{"model": "self-supervised image encoder", "image_size": 32, "method": "simclr", "norm_position": "pre", "hidden_act": "gelu", "inner_norm": false, "patch_size": [2, 2], "layers": 12, "init": "torch_default", "beta1": 0.9, "max_grad_norm": 1.0, "max_steps": 14100, "batch_size": 256, "final_lr_fraction": 0.05}
Rows from block 3 of a small self-supervised image encoder, named by matrix and row number. Rows with one number belong to one neuron. Each number is 128 + 32 x the weight over its row's rms, rounded and kept within 0 to 255. All counts start at 0. Numbers have three digits each.
After each neuron's rows are labels from the 100 images, of 14848, where the neuron reaches its highest value: "top examples" is what is common among them. Only what is clearly more common there than usual is listed. The data: small charts drawn from random numbers. In brackets: how many of the 100.
# fc1: MLP up (model.blocks.3.mlp.fc1.weight, 384x192), inputs 0-95
# fc2: MLP down (model.blocks.3.mlp.fc2.weight, 192x384, transposed), outputs 0-95

fc1.174:119069131120113070182214109108105148091135116117130151059112164078118160075099109112135149098102157142134163155135133128151135070162124086164110200212115125158060133146121162156108160162076122116121156141142136108105148117149147091098137121149127135165093110097178124071118125136168149086
fc2.174:110152134130163192156065128088111169164146150091109168158145114130146063139084138116114174153123112090111146122106148177112079108142107171122109150080110198128182146146130089156089035109148112120144127108080168141135118117129060194191115107144142090133119143157133151146138116208105150143
top examples: peak in the middle (34); line chart (25)

fc1.84:129118104164126154115060162144134104141161051121140126142160155100092156108145204113086135157169137179125148130127164062051089152133166136127187143111163147121084096100125127129155147130134153113108152064151105155132136134163134102174132106119153095140172125110070106133072123160171120150
fc2.84:095099163119117140078092189168156146149104183121153093139169124145109102053179130151148088188049164135157099089128088127172156157150135112148134094118121149068105146131121170166137102130073086154192132177134111060103131147094156126119093083072098117133092155131140076155147079116090110142
top examples: horizontal bar chart (52); flat (30); step chart (27)

fc1.347:143142168164110100130065095103092093146080156070039095134150144150159152187148162101086112102124130148106124125107183139131109148094160098086148139085092052159097152160140157135150148114108121144073076118121116090183125107109100136095156169153104185091129174131146156165085085161153167131
fc2.347:150104056128093120086153105129130126176144098192205183146153168112089116089119096108231090115151122100081138118119069066171131178187132133154144052123174131075162109141072110114134144114098129091155117196129129124131124122093158165110092127101194124134137140087093095075123161103132154119
top examples: horizontal bar chart (51); pie chart (25)

fc1.7:104173094095068109199144103130088119080119100071099139108136090069145165100138201191199149152137110129127097091175123129198173131082144148149130135169126095132132142158121161127134089161129118119072103117112115099147116159119141088109099135159179141136198107128145183118101167072111082118
fc2.7:100086118127161135100097143121112113207097117199202133105145115178106066113120147115103095193095132118142174124127223138126116040128134167167108143118100168130096169204095105120096103120159117131172129141112121169165129115144172132077113085067112092117097146116065143154136117126135176156
top examples: bar chart (50); items: eight (43); lollipop chart (31); trend: flat (31)

fc1.130:122141134124089147144209151140050090154114101145083142088142146140131105157162220102154100132157107085064124102132133123173134103092206091168115137084092134147113136108150125112144130092086112167143093081093138134078082141161202118105102135098165135095097099177155128101092116143076099114
fc2.130:157141084104067050093073121106104126113143136105187054151076124063073148116108137135097067134173113153120149118100084145124114158176095111193141132119104186148114112172132149119135116089180211148086151125162111117145144104181140153151100158121124152117159109169178105152125129183152122128
top examples: pie chart (33); horizontal bar chart (25)

fc1.185:117111118123101116142136120104176150077145144123132139120097110121145119082120132134128149082124127147064120117086193062128129202084132159065165121047177153113142138080144080118198084127158134148173196094129099060188113131114102106185175108136169127095159087098094122203089142154120142092
fc2.185:100128058137126094155086073125138164122170076142147156126162156157113153127138071199123131087094114140185170164167119135151094154110174127120126124163097134164129088121083129110152162127137137081125140095153083159112075151124161083179127094109065128119140030128131119100072087111169149164
top examples: dark theme (68)

fc1.290:119109051136092142109169141089101151150102206110129127167143144145145146058141131175110122159143113135125103133124124096187108226138103145132101163086115129084164164123088066129152118103170161117091084105111134132134154089150107109125118081107105191192103170085163128113160146094107127202
fc2.290:137129112091126091181135152117105102093102108090106215124114092105116080133180155160104192125087169053141166107102131087128080132114115193103158114152145110140177085136133115092078135100172113178192095155124119110172154106081101142113184131116161114142107118131193129170126133092113169084
top examples: peak in the middle (34); lollipop chart (33)

fc1.167:122134117192105128106128057092138105121134151066088175138105118153165193089141098108113135120114215162138120173100156128111221143095142124095118105152173131097206156133130156132092122116064150139067114109131144104166123060080137092112121133114148098148125170079057171148154189101141176141
fc2.167:160167137115095102169144121107113141088159199149196093145114081121103123123109110108110110094154094117143174131150119192117147144177163065066072125129155186146092100174126145146139117120163172081117121118152138092106049122145089171084109117154127117155088081168134108136156127115127209126
top examples: stacked bars (40)

fc1.65:120152118171105143153091135157082177134142114105132144143165124082096142167139140096134164115128152134084138128051058124172150140133085126184086142114181146132143149138103090124065116136113187132125044180072094149141148151150120103138104139117125149110134188111097154179147125116142096105
fc2.65:102127145152140164063099159100086157148144164158070171105111132070115070166102107136101111129117126104124093130185119185107169075133091154121092112156093137165171093150143092151075111122087077174147165118154142153146136060119082119166150141111117180160096097115165046099139134090121125133
top examples: pie chart (46); horizontal bar chart (33)

fc1.181:149155146210126093150128098091145150075128102087110135086142141109138171126179154099152117152181125195120121104158165101065120137126116108106163121097135111087148094170144115120146125082109121104047174151089125090114136071089115139138145120144109132135159141115140119158068118154158131141
fc2.181:126121138097133177142159128133111152172097140180149177142139136151194150133128083109184131102154132081130140138133089131140178152081142144119107088075073135100114174110076153120094124153170116113108102100153168114115113127158230097128163107127141123113087094151115190111131112098171088087
top examples: horizontal bar chart (34)

fc1.197:115136099169132185092126109122113126121126113090123117178129108101063129111127105090172103136134176125172094124159166120141133203094093093126117134005161182153141162168155034112125130147074206146154146114108064070187170180110088116113074110109156115066113124096161154143099106184100132191
fc2.197:109097117094149088153065073095173080146173112159121088062123100102156163110119134160102112077147127142049152146117072076114119121142159154140116140184091111114123133097152168085139143103142070087098144133152121140068173141129104127075175149189115109169156134150103123121121181143151126050
top examples: heat grid (79)

fc1.318:170171105162099157131079114140143152132146077080124123114125126142104077084147160148138149190157147128141141084164118099102128112132123105157220071079095134129125100094102062149135147107095154126104176111146080125098165081155133172153151099111104129104163118127136085155066083093141140164
fc2.318:180130173075144149125192118117150145104101129122144226109100097166134161103108054111203133116133076130145138110111139187141151202091146130085142091124134111113155175158120133143156055119139112146137112140139142154133099122092143075099105164166139174238090127123090145104108127126135121086
top examples: dark theme (99); pie chart (56); horizontal bar chart (35)

fc1.330:150105113116118162129082108165143147144154078106074124082115139118148123098140113199096058127188135194165080111124190079113182116110091119149127119152124149121099123140107105107132118063138126121116176144163134168099137154171088116095117121139215126124052123148081159084104111105072142119
fc2.330:169138114120100134118080102135144138170133179146115163144116139074165134166129198094185211125192080125103167136139176126149103073110110100109169145170163062092156122142126142090155112065152086144174122146107134076143140128179098182145106171187089117156142180110160093200126113181162053103
top examples: lollipop chart (64)

fc1.127:132143160117085111155169083148110112077093093166129144119109105113111170140126152132142127109102132145172162146156119145140159125078096142082160125102151179114177132150083157171101151096127200122085196126085104110178148136087141103219130138151133127142185119112176176114079103107110139096
fc2.127:104103161110139134136154147169110092174147129124121171128119120122151143051102142116075143171142049093096072132121143092143127161142153110147075087151156103120101172194169123072139087124097105162097077115079149112131117169102051051072173101143128068177137145146092108151132164157070138185
top examples: dark theme (64); peak in the middle (47)

fc1.80:110104101145054136178113161146096150119112147120159136082132048071105116117135107138135174152103131135137158103135096131137135147080139120125167154076141082128109156154129074137113070148139167133150145121092119062170167149155139075084136120087164108138122140122135158117097122103117184165
fc2.80:114134121127132133086106090110105091120160117143108110114170146170155136076132114159113138098152115168122115118159100210092160109142118115151175126184136141154120125134155119118080150051126103060121142164213119135087086143101109129192108101163041104062139145150186103136148173133106152120
top examples: heat grid (86)

fc1.229:114091134143122154180151144074108021138123135123065150144127083094075106085111122089130092161153179111137092100128110144158154115125139102148156196117081176128137187156092144176149097123080168223142101156097140114091170136146142084142093122126138139134083133094164118070131142102063069120
fc2.229:122163108139201104109142088070116165090125077132116155069131105137176145156182138152153169090107068141130171128124113160074102195114085128140137120126105143109152046161103101132130147087180135042146131134126174183158122169098119112139135156142085131111083078186129157151127118119177132108
top examples: dark theme (100); one colour (82)

fc1.342:185117174118102176143175152156128125093172107169169157166190142139156150102108100120141107133182158120114157132111108158169190119143108079119172136116163168132153132094133109133094105054077153120127136102107106124082162080157164067126134100126105127084175141078172095130102120129152088094
fc2.342:100135136103169168120091107059162106102133137126107190101124070106112144188103166126135165155066160166080110068143139105113081096159063166107090104158114077158120117159154171133171110126146166126120096148101186119214129135120101142127112137122137159143163121136059115170080146149121146127
top examples: heat grid (56)

fc1.208:085220065117119144137119125111144177121135156112176119095119131061088145117179148185221142119213174152130105136148139116159138125132140093120170144095156107152128111103178058128199138125110084085141146126106116111145155137180084136163118115172174178166136153083052154087089125143147092203
fc2.208:104114124194135058106164106156148154115135090153069084160115108158135121121107134183103070144096126071200117129154200109115109138137133181103124143122106143135117119130115114138126120117147119145121110120151155085151131142145096129150172113111140089098108121148209101149133140128122199128
top examples: lollipop chart (34)

fc1.355:126086145164135102124156141095151128204192137207161125134116158103079109150113136150108147109182136119115142129160115151138179078158156101112133226181156141179115110145113111138103110086058103135141153121155103148050111038138142151098144117146106110135164106116142105053115113129163109135
fc2.355:086136129161154140124108108083088164075065128076094100105161143092142118108138141124139174158086141145135146124108154128106116155111058157180151114079138155090146111125158120186144150159149164122081095122126163126161106107102116147210117127131112118125094118119137172160115108156069110126
top examples: one colour (95); radar chart (56); line chart (30)

fc1.283:108189056117191136123121130148097091171134079063107107085115079112137159111178169178120092132146155133102078123133082110068126224131166125063144090087132135100118103122079066144131122114150119078109189108145141147154108144128095177129138136129165181182102158130104131089093117145125109183
fc2.283:079069238125107131137131170146117157107105150131138129138171102175113078144127131111073139120150158122155138091106161097124100096147119170132113133138141119137121202145164148121079127172142144179162084150085145089139133170149119085175118084086099100095098112129119173192099109090137178146
top examples: lollipop chart (77); items: six (35)

fc1.161:122143134175165130140117142136053114070113149056095159087071133116120140119186160114162080112110153135114094130104143111128162136094082144089143132082127135106126133185138135053091120122118124137101038101082187115145109108138194152180077171114127139092102092111136168156121126168173123129
fc2.161:158143133103076151143111114137123116113094129141133126123113114128190128117163083076149059166162086106143127154103180168142143115133131133135107156110108127141109175136065098127132103147106104097201114112153154120133144085153148110091099121127164119117154152115106124118136122176135138104
top examples: pie chart (48)

fc1.270:086076076181096163129073110144111139142142099150067140142091088166114118087099131106144106111173107102122154172183192088119128194134119095102101097083122088127113157136168110147142113105148144087085134149128152052122141155149079118247046130143118169134089119175149125139106115204132141145
fc2.270:139111138122165125152094118138096126120170082087104161100182080072150162167154189130126131111115189167145089126110187096103125113168134112141187107139154139153137082115158127068093103114157106187203148140107136098147118115071145059097177088095097102184172071118090138126076173145191186064
top examples: lollipop chart (40)

fc1.214:128184151164185154118142152144060151105105155109138132095120173105096111151143169114182085160127148131132101101124159141158127157078110149133162132041127154138091076150116117084092112054137122153139110056080169135175091137122205161153124162114109128108110079142155098162092124117157120115
fc2.214:156114122097097146173158143119089119104112104149119150109171098154213135138143134140136063125145114140156141184147181103157102102159129122130139147076084120098112160120093091151138117160089134124181071056142129119134131118132130086137124133117134129125144147076117143097114164163145098166
top examples: pie chart (63)

fc1.266:176109108160110169158095127106084129127146102068119164178151134143139147131144125070144123137149090162128189138119149135138133089153082130124186158065151074083154169057152160150117123116102159169102108133102084071133135101187133128126150096120164137136148169069095141125099106152099101139
fc2.266:165110161131086080095173118119195140159157199143210123067060105131165169125117225146165138124123146184105123117143126143162136149075103108102110138153104161168112119133073142125155168110093149088082126110102137126152149125093112147110124124166116179148087118162099096054149204123129141092
top examples: rising (43); area chart (25)

fc1.180:128134074118108157097187101118142139098124167102155093110135127149132169082151121149153142127115166178057179129162102062104099144070127174138118132146189097043136024085114144111113076133192124140110158048102118110136136119140114105106115082120188155170111166135039146174120120117133106148
fc2.180:160158091145110138146098127198103194136140049113099134108150111120093122169126079202132083124111128135109128114174114168159149173100143125120165046173104160177165158072096136177194151122067109124102144158192127129136124150170109133171120049075090148073131106136182105081100145103150092109
top examples: heat grid (56)

fc1.306:120139117212092081122077135116135107157153072181125113117110131074099142122133197082095158139143116192108156147127144193058167190126146125095117144104188133137151070125084134120175125096104174158099149119162088119145116137117088095137113063112133165182143099125103117054093118167117162189
fc2.306:117078112096146164098139169143135117121081152141125112095156118150130095114160155158136111130115114090126148090101145100163081081117163143152152116134121087106129158111158120137119146136121075154196114126118091127163147144097163126149113057080157061089158192087097192178127089130116134145
top examples: line chart (32); rising (30)

fc1.231:128115104202077163142075143125142114058104081151114112141135119099154110132149140102119083144197092154099159129139106066124114160112139153137159186106122144103132151144141185092135114077084165128108082128151101087122156149154160082081132116128161124112113152103091123130121095120129123171
fc2.231:090171128100128119127146121155170121148176147125104101173161112136126148108154171139135138118097106109128145138143060154150137124171118096101111086136166127099105060167105143099125081131159071175117080109105153080191164171146141169111166120168148104186113140171147044147147115161137130082
top examples: grid lines (67); step chart (32)

fc1.163:062054099137091109172203138079105098172172126137167141091155196131146105075080174140108166080103124107070166182112100103162122132127117125152159194082144104186132173118134124144124136120084156114153142154137107186139121094149165134121074093133109156170143164124174124048070119133118134086
fc2.163:163105114088157115091038137139109168117113116039143148145121119117123088142173130116125134145085154098149149068163130133146099106114108108162158106170121187133126094112147124118090167100178112175114075080128066124170037170101120153205118093101127078095096154136121174126134162188147163142
top examples: line chart (44); scatter plot (35)

fc1.228:208143097158093146129102166131118177108134077176133113155125125177114131157117112097124109141111131128152175123134078170089103135093096149085115060076111082153109121114108110167099145110111204148129094103097153113158117186162175086144142114131138219156126133137073102116103165097066182149
fc2.228:059111120120131199160126139126102153201121158195163154076158145120133129137080145101164125094220153114082141184108173070141148098173165117135138200184138098122075179166150147139169114126150101159101138127142157141143110083116115189100120110129195093133143166080132124107144121118157098108
top examples: lollipop chart (30); rising (30)

fc1.87:159148116172131117085119162121152143162114098105170128106154147103065099045157181211106144111135128186139089139159145134111119160069108115121208140099156131125182119148109095186151123119134168136146130122165119035150118178084139134168122161110136132091175104090121117230118113096117137112
fc2.87:195144116163148075167134109141154117105129092130110138149145154168133202141082088153075090094126039107169204171092112104132091188129156128114101146096136128150104140038144067076118117139104133111154129109093103140111150101156151064105153139161096159190103103113157108097095108134144164111
top examples: pie chart (81)

fc1.259:103073104171107144107176132057085110116130128153135101090156144144133156100130148105133126097159112189097169116098120126147131108177109135157151190073136104142168139124149148137161132116023146163126122146151099107170145094126179042094100101093126129171089162077120164068097076158089128146
fc2.259:184136135112134094134109118150191087117126108111118131132071066125126116153143177144108130138088116092108155049165085086120102212054122119122148066162076152147086128130105097085162116079172148110088109104094084152165141161136153180163114138139150142067166138091103148123136198148115144147
top examples: rising (33)

fc1.124:131116070155053125178137128080151129127110118098153135122185114163127118082084132116117165135149126117111185067159121150144193108109143170089097139096099099060137100098109156126145133125131160149082117146074133097129128124080146104103080127087207167184108163049047171077084148154126151156
fc2.124:157139115146093119072149144171130161147087086131149146143174101164137132106199126153138114155115119135112173151158133051127113110101140140098147093121161147194136118109114113087054143132063149130097096044151131088118158095169118117104115080131076085085156101082162144140122101155065127142
top examples: rising (33); heat grid (31)

fc1.298:129111143152074104163117089147112157121096197131136139175141121192100159108179158085084097110125118152167129144075097085163152186140126158123144125115148118066119149075157149191142167096157162098110130137088169082147091160145155101169123136122105149160190150146105079099109093126130184111
fc2.298:102114111117094153177182139124115128184144129167104128135122121121151112167121165131155198125167140123094105122182091128157130111139173138143191140102133104110114132142107096156148126168124128137210150136121147131066115108089171115120123119178104191173213144124148110081128208048143106100
top examples: one colour (84); histogram (44)

fc1.198:068100137096139186117178140048112109052124109101134131156152135135125099133121124151120195108150137109133177123195120180152120110157109079161116180152116137183168180167147126137091144135080151115112098186076160108093170143100157119125129127186111129145156101129178167072121185124169094109
fc2.198:029101131144215137132098097087121153184140142178157100122162128154115084102127132118133143161076147101126139152070125106111125112137090120144109150069100171108145117133123117160115112142128072105120111103118161176150084125138065122137125129118118094090065140191115185154175060158129129195
top examples: bar chart (30); peak in the middle (30)

fc1.149:106088026140079146116162100127160135112156138084099149085136132167163139064146179126096147138154138180074135131161111048083107136120194102138147136117148137113121054115151076142117153127127151121084142122122079147100121129107152113086110092114162138163142163117097157045122115148100166170
fc2.149:134093169120139125118113153122127072141075150122105132142119144137078151183112166113148142133115143104120110097159094140158160102128103161099122084212097107143146188104131135124165136123091136193064093095101144046193130119144147117194116125114156167110182117048136103170098167168092146092
top examples: one colour (80); line chart (39); scatter plot (26); kind: step chart (25)

fc1.328:124104071159143090120110107160111124184114141131087123106144087063147125114146167122119120117079141105105107128140136134156163140114147181094133094088166118111169086123069088201118133097138116164133141059207099122192094139144140167187135084130171189118156074182127115130078161103072162135
fc2.328:094084127096101151119082157121127154096112144144169116166156168109124152148115167121084173118103124163125139081100143130125090158111089120112120123146151165116157123128184145088100100127174095221111160133078166129152078137114095130143178037040157074136159165142102140145116109118184145150
top examples: grid lines (77); dip in the middle (40); step chart (27)

fc1.16:228110113172092138179148095104150148104129146088141097139135144093130104087079139144167138121152144109102189133137121104167123102112145172136137146093149105119133119067086094189158124104189137108144146117133081074152150155162100081171183111132167104151172154086067130123166188092087144109
fc2.16:127160144111099130168116107128167086160119076164155179122101057147086159106120134152104121092182141137163155154150152155180093164155129165140111115166070150119149174145110113108233172084083160139142145170132165098119116125070111099150119178111169175165116102126121090090089147165163086147
top examples: pie chart (25)

fc1.22:074072116129117166120171116144154144153080204141169144119115153155139120073160114113127072153174114123111169118130155158168125107089156210107097146124115059130077192141148125110154074123085127151125117168146141114127120112165129120047102119126124131095083125118099170086121108117097110169
fc2.22:161174123098106129191146099075079139105145103123128137090147125130108135131061165129139159179132140157146202131117158114109131100141073116158103172116101171090174071122163157120044138129177133136131124107067127129136116109150086195195157131128118108192174143177151102124132101133112164091
top examples: dark theme (100); lollipop chart (39)

fc1.359:120068158183130212163130141113113127154139126150144138142145089128106128095073131107135129125162132067127103116142109159158159148167084135147113174127096126132148152100107150123108080071121124157164126102053117103102125144135083126136075144087134099050127134107169124110127118109145113158
fc2.359:093137126099145118089136084112108160089115086133109186112124138092114147112138076168150166148090098209114149091141132100028147117141109139123208127132134144131133061173130128176126147144132128082109115183156179177141124146078111131118153135152070149129132111156146135110134151156190095070
top examples: dark theme (69); area chart (39); ring chart (28)

fc1.109:203129091210079171124120113124113099151151150121125102178140089131093140145199144124149128162188125105140156151101145066126175106121147149080154146121151108106151151142129138083165128135134178132021157115120143043144140112149144170112129126119144144151130151097141129143074094123130142159
fc2.109:134107113076102143170108108137154179176150184123122170087104050145090124121136194089192089128160143168091133144116150120132161120118129151108095104089167196105126110154141118172115139047128126123189109053083086180089127067059176159091141139124176154119178116196080096085126175110117147110
top examples: horizontal bar chart (30)

fc1.96:149122136122111169137118155098178153137098145043100107152133079158171108109064105178073158158156096135117096112124135121097077135105128107106162124117125096093112144068111122133177061116160169100131131089066098056115151137195130104127122117149121192167113148125149134147086124134080129151
fc2.96:138102169098124124129167123117142112155159124120148116060130143051129107061090148154152126088160180197149155097094112136097160100157123093158136150139183108125130082205086108107102193124138083120165164144166116158163110080101154197114186138125123149111113109162133149154116161081181172100
top examples: line chart (25)

fc1.64:147162132183102105156151148108140111180153163101122134092078170219110155152151132076133148125123141122080120112093069157152178102110125142135153094085172138111097104090112161135184077100095147139110106107128097115158118114165199125047104147121159137159138155081118083103149109129082108136
fc2.64:139113156065090141152171094135163122140193164161137161114142129084113122141085166172084127155089147131096213150167149148108132070145130112112140139091078091167180091138124092187137184150143138104156129108109142156162118137145124163114196125075165106127177130138118066113096174061090152118
top examples: lollipop chart (89); items: five (33)

fc1.190:141122105179079186120147121161111121147114093151053118131069113095120136098144142121162153103152098081163099115153185080113175113096162108120125136088116096086113132170081156098223120059149145155083117092161193038173146138194118136134160151123149155128141108096170103147125147156111136143
fc2.190:111120148126127132150108070107172197157168158148115148074180089096116097120120222152137157091137152137122130123104133127114108114169114192146203151127148109121164119185160088114161080117143095130186175097123074193052100127113145145111126155150138090121195097189084129147132148090110119029
top examples: grid lines (67); rising (32)

fc1.39:106170157144108136125093114103112119086111135047088118108135102136168157102166109162162166139095170115157145100080149105087184225087114112180157156170109159113116159197143138082116115189119155087085127145101165051163076129111137162172145120135178139116127149080158170199099170123145118106
fc2.39:140064126139200169137181149132146160189175108207156149167127129138124110113085098165049086115172112097102136139149139168102103139144172140128096133158076075140166141070084135195104125120068055111155147127122128155111180133122115143088126132111117117141135116142031136057140091103091177131
top examples: rising (42); lollipop chart (36); histogram (26)

fc1.128:127153101097106158125132148152127099143119086173113117115144133104137146135231236108147104132125105113121122112128127114151164121105151109141178098087110114093140071089085118137106102098125151138191135063182089109172113112128207131206123108117126145136133106156105125231081130129072057129
fc2.128:082111151133101146137163190125116094122130162124131056157118080112135112112095149150119125154130136140139119072165123223103147127136097149148053134106106187162106162167121180135146120120164123165112169185158106189089097068113146134113105085094161126125139154158147144118087108105177160145
top examples: stacked bars (25)

fc1.71:087153098151121153141081093099118123152113080119117112156110085143113102099182127155167113089148186157104123112087153086090175217091129161131212124086128146084124114160055116143148134116093149140151207133192143167120091127134137125185105134150184165106087079127124143111073145123150111124
fc2.71:089042148134116109127183142150075113141131195115144112080138145143208123066125181150094103145138139182124107098183188101117117119161108109129103144158134102098100113133123147146091103136107073187125100129067147078100135129113066108132170083111084106192122111134082112177096117086102159142
top examples: bar chart (39); rising (39); stacked bars (33)

fc1.1:128128129171134110146092145108163134091171172109162139096144123146114127136131191141133106102207179167107182074113123132135112159100139149119193137097165112187124078145151147121074133155074134109127131135090064111059153142076164126079053149107156146109130180144086178186121051136127137099
fc2.1:068101148115156145100136147131128158202135142128084117124127153100103127095133141095085147145079138139134102151128128104120177049180097125131106114130160105110147144175162131190091086121087107215083140085128207143168148086179098133155146100160124142173104098095182070113156145152081142160
top examples: grid lines (82)

fc1.150:136121117160066149121128111101103109171123072158155114055083143142185087078138147155119142154096119145110152089119096147159074099136138173127181144065138196097116060118132060162150118111108131145112167087115074103133151160184088116172181111119155139169145122145132145108156099192018144139
fc2.150:090160117122091112085097122142129092127113188114169187114110141071109176204115155066132051114151135065133114066132083119142156111124160127072078056160094066110109145172098078090177098120136152188116179139123110101128131111133179088124146106154146147104151151034106102149120096128146097088
top examples: line chart (40); falling (38); scatter plot (32)

fc1.295:157114082191073114156133053132126112122123141146050154137093089120158134182141157159094084047099097149096119183137166071198162143128166153097173101127151128127113103108097076174147140114159160101084129101125108146109110101176104128133192135130190186104120117125122136130117123136069156063
fc2.295:136138096126104149103129037103139172144182102106109168118147119116098157183135108131155184089148117125117124118137113095116125132126122115111130096188146138123132102177133136153146122096136140060128126118133156131112134146087147160168144121142066137116214098107107118145127185147169155112
top examples: dark theme (100); grid lines (82)

fc1.134:136119085162054056140088100117061189119116127099085144096155135144041118094196149129128085125115147175099214112124155127139167114115132147139113172063118123131096150124122074154072141155130157159126098073143098132171122147153133142138131111083137177140104129132109200137132156096086174133
fc2.134:093168094127180140164110138090119154124118157133108112124161153145163142175072118135160187115158075064087129077131111092129111114087102139076127070179133069146154149146070114088207112121111102138098173184146168074137139087179184159099161093093120108077190145114090134158103125140103139112
top examples: falling (64); dark theme (63); bar chart (25)

fc1.40:096120121124117104109116158106143126110101170148140155129145138130117158126209205080141101154090164132125211130172101124172141100135214114091087178160154065130169172125169130100132128122077127139093085150135117033101173087118179136090177115130137122154115165091135168121156163151115120126
fc2.40:166137080087094151191165151088105132110096182079154144154114096158166099132141161127126134123114130126151148168127173140131119124106108130087142175071079160128140077122101148117050118140153120088157156143103161098152084125138096093156090132169088140157101144147121092117147105116034133146
top examples: rising (41)

fc1.378:114127083166099118223140118146125087134137129079061104038109102108120130153127132135152175142114135150134109171165117104115159153139196136076162104100098146153066132167087102159124124134103161083097158167100119082140173131116148131137128142127177179155143138156132129108130064156104123165
fc2.378:092082163173096161115185160084137127116098092137160111150153167134142153090119130104142149143159119127150109181125096137123120119099104150180129139128143161136172198142150126065184100136137108155171096132093148133115123188148189105110108104108093107170104124056188168170117184125145135149
top examples: stacked bars (44); bar chart (34); items: eight (33)

fc1.367:136163083146058101163132093153126133070113121037109132080137146099141154088198145142135147124149124206127161123140111060119137171091151168123191095114115115096140132130114143145187133148146213157134128140123096068138145155138175104141180111078176203096109174092075135160128135127097132164
fc2.367:177110121128138119118107118094156165114100083123070114113167178164150118142146140147096187128128054141109183113110078125085114146092132165152173125149117070131199145103181089119199180116159114127053103181107206130104187161126125138160100123092102137108168157162147127131108142077117098118
top examples: lollipop chart (31)

fc1.100:079128105154131145087094081113135131048200140103141149089079107117129136083145126131090142101097162207102142199133156092106101200053119120118120151124158135070128133128104081148094082129114137127098111122139125102185174093147108100081141145140136198089181152112161136186140109129137126131
fc2.100:178153125087120081128110128133138145138106165118169151151111127143179139182096089141097109145126104112158160147091110123154090140107133173120072143154104171156123065078122094098140120149136106085126069159160156138087111060178146078140162145171132147134123143120129093112133109151188139163
top examples: pie chart (56); items: three (33)

fc1.302:070151093143091110162090124144165132107111130073136144068158110128140165130121143153129116088138092134101147151125134106140119133109179184151162119070136137058133122087182106152083111170120173126100157132133104070087101108104121133163159094083150185213169201112075182167103118159082162124
fc2.302:170139172182121091152125132116104135111107078145149081204135169115095163132103127106168127101177102113097122146128102105121158136125133156092104117183141135183166104131075098144177175117207169107108106159126173104096149112161180111096140101093150136059159112090154087127092171097073121129
top examples: falling (40)

fc1.189:161137078142116144069173139158092109128117116112065118166173134179147168096174173093123130128082072124126140111168114155077156165160175115064069079073170103090155142141132119113135171090129129137101111124156144047169131103154155122126176146171164105151106205119189106189108121124108134165
fc2.189:076104150132141109142107148113141161125106173120160125102138141052106136099127128136058125126106118113140121156098141123133087099186078196118140174111144164149137090199198118060136096110124110137140204169091120145102197151126101061124111128097120129130080102173163126101141162092112147109
top examples: grid lines (73)

fc1.323:132132113199138186088173157083149113057171108100089139128132124119154125146186130142129093120127127148101114148134122127117140149089125176090184130134140087122175164196128133128153119091069149126082047148077149116057169101145168142141136176176125110110145127111143169110078164146185176148
fc2.323:159111123111091142112129112123094123099093182129202084143142080090144074093139107145135097146131129165176167125146158106103098112148082094136098155116121199108084112152075117148111060142103158127145107120145143169135108095145130122153083099103141138115144180073146111100124097162165114141
top examples: horizontal bar chart (41)